From a checkpoint of a small sound classifier.
Model: 3.4M parameters, log mel input, arch crnn, activation relu, widths [192, 240, 288].
Training: soap at rate 0.0027, 2700 steps, held-out accuracy 99%.
Data: trained on simulated sounds of rotating machines with and without faults, 39062 training examples.
Rows from block 3, named by matrix and row number. Each number is 500 + 50 x the weight over its row's rms, rounded and kept within 0 to 999. All counts start at 0. Numbers have three digits each. After the name is the row's rms in percent of the matrix's.
# weight_ih_l0_reverse: GRU input weights, backward direction (gates r, z, n stacked) (model.rnn.0.rnn.weight_ih_l0_reverse, 576x288), inputs 0-95
weight_ih_l0_reverse.362 102:452412503591439517443565581529491497420508551494561527493570484594519449493582558657606522521489541456477500514516582556457497472458527557531481477445500504468505524427636513492514573539575506446558522437449467494469557466529484580503539447460572503523455494407549473514534455517465561451
weight_ih_l0_reverse.363 101:455544457542530455552469495554492454463474453590511451502565438459542579544444482468582584531447410558480458541519532595608452500449396526451518494497491448520582518493456425474493437516524563453517529518471481503512530491546577497537441576472381461490464527551571471423428527494562500508
weight_ih_l0_reverse.364 097:434533478386576424523482527518575475486549403496512538556584421532519463415498434404506597528572458565444488474511545437506509537488502488450491584510494552521532572548473396527429494545549517493440420565503421507452598503522506543461502487537506546465478407505453473421543408504433499577
weight_ih_l0_reverse.365 090:519549443560451492441441578489539531452472491460577584464468497475477479520543388459479522613548613488456507479409454536457484584495559474565489472409491539503518547441514517533504490474601506506466398548539535465542554601532431566523530419485418466455473498485465501542510581528494484447
weight_ih_l0_reverse.366 111:521516644552468417481540392505553570458512551547462519474486545533531425520613405534577485403455560462476510435474520525579500522485557519532461317557506414482422548496443450464573446514380567626456500563559450553497516477453501535520600449474513611462473447527496449492512563506557522506
weight_ih_l0_reverse.367 094:578603471478448469576469465392435450559525483503425565506502580499511476491535578526497403461491369447519483561580466446516533569534419452500543457547457387407463473491530470493531514477588445526582508457477517541425404451489479536453365528525514473415494403443603552454546511483502490553
weight_ih_l0_reverse.368 104:465568527498548540483479403508537555538571498622439516521517444521528470375443471454431496432459482509586530413429495396444420422585467372432491480382493498557453513600440468487560519465465391492592445519478525453523463505480503550551541428511445535557520522545474571453428470504490518555
weight_ih_l0_reverse.369 111:504588407459516526446502386546466452531521463526540465530556471500505431456624492424450520544525524468445599553548486483442501376452496454482476483457535437518581552505571425567446438455553621479429531412550434486569508525398527522392402530492464500423498542565507509530539505454508609543
weight_ih_l0_reverse.370 086:622528590514530531497493511480551519413552353497494566449535510541426481457470503375488429583522527388514462529470561523525532453489504529500516498391496436526499548497502566520499507517515421527415466493391448493501464548525534572534589456577539416597483540423549538519537587527488547511
weight_ih_l0_reverse.371 112:410515523529492481423390585458473527443451445475407618442479530538442596480541575466522482532479511524457403579531534465569502481552536577537516419571488515541494557327518511470485603546558579498410566507535424454351516467446483509562545581488522504565567523422500526482483447452565594550
weight_ih_l0_reverse.372 094:562488547458425528485543553486523479484464468449573448609594495480474435533538547542516429531552465484623519597505501528462536407403486504545414443453488426564509467459513524534455437525398551435495437462490482441546512495507525449482462478540515501432502465537475521427508525480504408474
weight_ih_l0_reverse.373 104:489543498517482553474514435500571510463478456490515481552447519554415600458528600449518472506453417480383516492553488484555527477525399462516540492581451483544514551547554555487456494479519526560459541498528437544444478461435513485434444589475451418475554500525473532535501524602539507527
weight_ih_l0_reverse.374 107:499561444521542454472436593460484496434489397526443503528489444539508560525557440558524537530492456500505495540450563502494489496487658506543508483459523408550555491483535502499460468585519420510484506481607507468475589488495484509533599469575599541505500456561437479564509486524559582469
weight_ih_l0_reverse.375 100:461573562535519528512501415461462491472504557447514494416439377520388463603418505460424540495473483424490488464420589470443531445596550422510613394475394493438563550476510494546475469548585424473486543464390414455469601535511491453524463483581515414473515546569554609554510477521597554624
weight_ih_l0_reverse.376 111:406509539488458460482546439454515445494489501517483488475491523566499517524604497537546462481471448484481493465543470459447485416509518387545602467514512482430486451560608532472511440464547425477582527514447428368589510540422531494518592489501439459526384478522505412516536452457534510540
weight_ih_l0_reverse.377 108:512544554559493445555499442447476425409581517404499552385497531501637535482564569542512533491515523555518495487550511474543456583519568513463482572529564443570539552433588539582500603480534445449461499494551463507436639487527568501624555515521447448581540533560613451468557524464509491497
weight_ih_l0_reverse.378 107:589561423534495507526555570459473519540514488563443574505541503433534471597465479471412501507477516498606499632524447533458446449386424417468609562514558514520525505469532487521395506449438481506556555494413482473473520554482554458511547538575466519516503587508441516557422443512471554559
weight_ih_l0_reverse.379 100:537437609483482489415502525519512497554567435512448480528517490487543547473475486452506493461472439492460448460563450500469537538518485536447600512542493448544450455542648456477493439546458483469427480514454488485589516464536481499443625603519522543510505601479451510465542599472518494540
weight_ih_l0_reverse.380 087:498584510444387512489461439452486468485525502531448520610531494463447441433466532484512519504596537507499469478388512512420525566511458490500530467571413518505463455469467492556482487459553466449491466462454524410521511491443509533462476565567467483482469410496525450401465523424495565506
weight_ih_l0_reverse.381 100:566435483474475496541486440487448466487458541457552515517603564436586507541524468441541483489500567372441522414622529531500573542498468581452509489445419477524500482523508476509488473541497468571423497476504500458455471448501454430562473586515483449474537466373617534509554596523476508478
weight_ih_l0_reverse.382 105:565411532493476454524553524500514547465569462479475575470533457490499517399482561585557505483493512548519505520488559484530557477475553503456536470426532494490534518390524388491467533579530447437406377590567564511495445497535484399498526446550419471531561467502534560627421502546560377475
weight_ih_l0_reverse.383 097:494550527435551479496563484546531536533557494500564473496494586384441586414542620414433543449457447431586493537406476464511428466507521512538500522557508477504466514554524393438540427568519513467454513504435572480458424381565499612493446534561497545547547415497489568467397484564452455470
weight_ih_l0_reverse.384 086:532531390518537509418479531477461518533495462449536507545440470513494420526633510520483558462499485456616471440473482424504532509549618517497546468392515546641515475449467474483563370501512591581523431551547516551444510470444509449542475560481528490434492517488445474527480456527491545461
weight_ih_l0_reverse.385 092:453566588523532499479468470484443521448468534488437583528537585481467497438490495461502498496500445498442546508462493451474424555476451604497520440529419478489444479462484490457483455490529427459568491407509570525480532494546539483564486469562568504477482494396516415441458431521541547483
weight_ih_l0_reverse.386 091:509515388481483536512505513572492542518469506495516362455491528445622577475578507583547477526581443471492630569488637499474483566599501444517444538484486522504536440571488612505470590461487593468417483563520436537575476481507562479482517421475619588483597514554528512430554520516511531430
weight_ih_l0_reverse.387 103:462567426398528534501450510469502558456545469436468549537564493511447534478391504595526501525444483522487437529509458479471480502486559455516530503535363444482488551581497557396484584412488569547489559504528534566430451518444480530424519486528415464505492514497516526514337429478502444609
weight_ih_l0_reverse.388 092:503596589547448510527477498495505591534431503360604524553459477536568463562580455507471464464433465406567540477552536443449624555496552378458553493582505470506486540494455534510488436551549544560541399467511513500535464480473462424444510542490438485520494490460582481396450476504508587543
weight_ih_l0_reverse.389 079:543549432556545418467469515476435485524491446436616551465478546531430482480529535485462572494551552459542530567488469427462525456483442462468487522502465411504464401432486433516485498530479393536460496428527585493393476469495497464505452528525482442486451517533529428455517509469583437530
weight_ih_l0_reverse.390 097:485381553558407533400501469476515454531478419575503412442550442563570466474438517490503492429479369508483520477518471558443500456485402502500556536505483501464478493495512539554461527487503593602645514488460512550509506478477482482476526600542533478515519566619477552523390536471507537526
weight_ih_l0_reverse.391 092:611498502407501457485502516481524512546489479471470444518461524509419621435458481527559498426486596476471496496509527519461493485510498483495529503549543533504533607560532457618514484476479490508501554425440587558548495531472491497550507473503482391599481477493534558509512513529446558553
weight_ih_l0_reverse.392 091:441557504594555570455560547518543455397520486417445505440598463468534601435486526486472473456451519492598501435487574551564491402605465479413578486462540452546530388502449524487454489456516436543570444511440561457516550538494431424547542562484527538502476514499470473527467520479541506457
weight_ih_l0_reverse.393 092:507484480522515458494475446498506468557438501434526432474492514505531603500473473471458506526453476513503442480540542530451552541471452459408462575468560524598487552572473559542485394550495542544467460573572465500473548481454512455514509438517416572430577516562564382511497512438501446437
weight_ih_l0_reverse.394 085:438497455599475498501523521533437589498520432501413444484537423591446437479557533366509596461519575544402523545440522439542462603551534521481503525522424584510402505484468599510605532470537512546576456580490486408492519440573509457537365554535503444537515475544473488510474446567453584548
weight_ih_l0_reverse.395 094:514449524533476505476465565514542606453490563493484556494442537459501566469492535515540528481484567492570489509575498458465481478463454572449513416442503494521476519522541518511488540461532464502447503536545519520551472527494551446370469569470509553479470521585479515412448472499527536490
weight_ih_l0_reverse.396 094:624508521497489534454467504481564453540584465465526582553604584409399561589509551460564512509538477466457479441580471557599437592626539542545507498535432534536491487536513502547486496439489448559502534528450432504444543491536540489578520517514499426501444467425506535561433487666502492482
weight_ih_l0_reverse.397 097:585518549653511461516526459543543459475526415489456509538480478438482506529436535492556481464456508464467515548590460473435473434610493507487458454581581485437430422521546549452457523491525450491487461543562496540456461460579451478521500503539480484610509529513511450538422426519469561521
weight_ih_l0_reverse.398 087:360518561490480445442465515451451563496473541539489502590454459470465515453485464388511490452497427542520453553399538564528444550541527519381575506454546494439547459446502484419562576566588522502546512499526536512540543554544531575392558450394562477505444512476486422549512478462484598422
weight_ih_l0_reverse.399 085:520472507410534507375468585507539525596447473502514414500470557556469536529527409538540501484459510491552484567480562475387491574549465448486519408455435424571489494558512453521559465526559628479517551496476523480551466405453521381486456474475459506511463372466460472472499589478530417512
weight_ih_l0_reverse.400 098:521368564542524523521418592498469567486417484498581491482466471483603529471474483486498533556467420481502508499398494500418531481435551553445478454542499469547497488483442509567469468577563573508468437488498502473430508426458515556455560497467548402551523463499432445507451546547488421452
weight_ih_l0_reverse.401 090:516372489540538470476570473500583453509502567449581515474535514467511518576516575590486516443466433497488564446544414511619441498447579605510481554514492444513425510447496491472589488510613507411554544404497516562480507498497561525517565464440518591502491512489518559568525533490502568488
weight_ih_l0_reverse.402 091:569548539398463573470402446461556536426476483482487478504482438503528544428524538516499408556520452504466591488438479502476520570480407393455502540479498521484457500431503596480445500427435592470523477561498497522479534489537517461447502452520552455546568485525485437512445539444633454540
weight_ih_l0_reverse.403 078:533548570503518537537567457515450484428430467544445507456452489537560597544495416536601492465532495406539384477407578504419446521440510512440577463521481481542536522373501522507466509526555526512525596491532473506514578533509376506443540525499463468639494417538565492456534534511348625486
weight_ih_l0_reverse.404 085:521526475525454483514516429448580485326489520418550546457532458501523518438566433540489460548478445509424500471469601588402497567460494488503433518412527528532525462442444494542501536519504553441455476486437539496538420506506529539584533422490449441464439522457479532508443385525568506431
weight_ih_l0_reverse.405 085:491468517504563445535511493495482521472535500516546562399486485511594548568468527442393461475521468512510477587532509540528363492539513569460402515472447586481449466514510475535573490589429537495406449586426442531562488487506529477442486497509598496353461561444488595453526607443417633497
weight_ih_l0_reverse.406 110:495539479477548503531511474521556447465530458602439512548508479468452483535396565486428520575469550507439385506564522464440468524525483454513482491488470497491561507477456571514494505483455517504502554477430491453591549486478580524513507580506502411472457471524510467478485420462549571458
weight_ih_l0_reverse.407 094:541594453360505425438451492500510429503551390465486563507460522495441511547560486574456524530517530536508518505452463561517522462497484589476511427485566432543408502516558510467478549420488465612502470474432496521528542505484468517451525537576555473505597572563539456467503567542557436575
weight_ih_l0_reverse.408 098:522450498462483492515519441584455520472487480531465540431481573550480496514462572548575406520599471484526434514594514574440466517537405454450432509515478453503478521497506508558458453527490466584492487520460531480466570500458494538437589486496482414479581461477463379445600604574554482501
weight_ih_l0_reverse.409 097:488613483604527556471509504554584455538555496517571501455488386542563524461500511593520525485519510497493495443459567521498502499528579488506464434468601542499444427450509522532459531498521469412513593476508523448464555446543481504521499499542449451492512470565500491430495461439454579580
weight_ih_l0_reverse.410 107:497519538432525516484510505513539560539421540513477493518539517492505455444497558491438531514518527454528488452591452429443449466451485542513540513548524622459456536524519475438494389510626457498448535526577526442466445613464525429487543382473522438482466453473502513465430589466508417527
weight_ih_l0_reverse.411 102:443508484574557395509500576519513402546517439465410467500580551467451503568498557448469443496465472517496490542522466492578466449570482480514468622384465535473514527512617509440496504413520437531568509460516434560450482532403463535541526555562472506529561533451619476536446463494456529558
weight_ih_l0_reverse.412 098:552512483480492507527491560529451428391482489436460526567555548486408573453498450455483615560576490463510554478544475429479476566480539555462566450432441454491456546457517447583476566492508545532457524486501539435431490440487400500469466452434460498562492501509535468580560501610508460438
weight_ih_l0_reverse.413 115:534509498531460445496511564479569514477475497516484532450502469501482394484532403567460464485485423569524437598589640532413494486428558490444387488524563543484564482439573596497483528472494522498476542514410538492571603525486420522511592543567514493511512479441520490409460478396587458485
weight_ih_l0_reverse.414 090:525485455510433476421556542488452515419483538557466459543641462492445462515491515499357538547474413526478505550458528500451452516624526579392561553515456451498530492446487442592515510559504467442582429503498462489514538579459508462557501577526521494523556464488475520493547457595458597392
weight_ih_l0_reverse.415 084:495410499500482537523501509511438555513429479549549515545480466470469477486565625472604482482553494519536541454478488576462497521545491505485529456470479497537434476474558368462539451517513537440531542522483606488529465562487512543540553493436444410564469560528574576463448400438500494502
weight_ih_l0_reverse.416 099:513499475456593499584489501518520525532530479497541473466507547506497530496494509580516523483497661502521515530447500470532500461554520521560555485480530507507533473554503545410505455555506486559466470539480501476451465452551524492500482457506466530489409529476544435614482503441521461576
weight_ih_l0_reverse.417 092:525592467419532501510542539562471575489477577469439459479504512457480545428458459507492486488533496591477482533520527533583566446506491550625533487456578465585516516547599482521496458498550477360503472413500551577391616591449500530506561506429531492497443564524531445605465389511493413527
weight_ih_l0_reverse.418 089:479501473575494460471509531540437516406536585482500547545502479544514544436499406461490504538524498512455481508510527488468472583537441452461517477540462603487499508577501463399488509492486489502434514506543453503561579511423467601512446607393456503483531515429507512456634600504413520463
weight_ih_l0_reverse.419 088:388521458451534441469490485570499419470569517541453579569457520431460571464458555500437479476592462441495601431500539377490456559512407589512440528483494520531534554491516420447530532474538469579454530479391467581459530562489486586467448455471492492503470462471495455396377478486513442494
weight_ih_l0_reverse.420 090:537436519490476497472492568529448522483484533594477540537501514466487459542505438590445446512507521475534549494566479585514540479528470512561576536514522406552470502506424483457410492540541565477567561475538434486485405431488431566535491495485471498506477480569443569588484544460520500547
weight_ih_l0_reverse.421 087:508483492596566480509400379453555409470428444499508513495486518451439459504461533500398498438457557494536445528448501557478511490563600411477478503511534482465504490503451464542438543435480508537409621477457509545545515486467548513546519488432461617490544602564415506460524491526539427422
weight_ih_l0_reverse.422 089:596507502489487527589559476556442597498441373442493456518521607574406527460453510452441498490566549541526476436514438495468578471405514538447447445497507495491436463576569456398496504523496496626435481511591483503426483511463487468452416478492507469566580427522565480377484573500534516528
weight_ih_l0_reverse.423 097:555559509489485534475564567545491462461470454540489493454470459538542349504561502484479515573476502510552598430470448493447501538509464498506595585514456507421423515407433587536483510527456569423536465465507454482435456401541489557476505513485432475551444477509408574379516504546530485437
weight_ih_l0_reverse.424 091:496559546397421500506506574495582597495437578480481577501417469531526516563558502459510496510544433523501541587489478508567475483505582409484592502556499545524535556485405503502474504442564520517469616485465482459536519463500603584466518490414445411515498584572502523474470541493511499507
weight_ih_l0_reverse.425 110:532563553531546518552520408511518471488456544384473555449447466538429414581486495507442549433449432508440557540489437448471463502466563446449562543526604448554415524488554471515387477519506539478489452502459499493394511491325586447483544450575480430512542464556533391573417415475510503541
weight_ih_l0_reverse.426 093:439590412502491538565543419490485462550529454589435541474446494466496528583539502491457472515419494476490492430433418530492449494408457430544458540504503551561466471497520511483460503493484472491478576510479433619466515514511558532505496631540473518540492611557543459527556421452588469459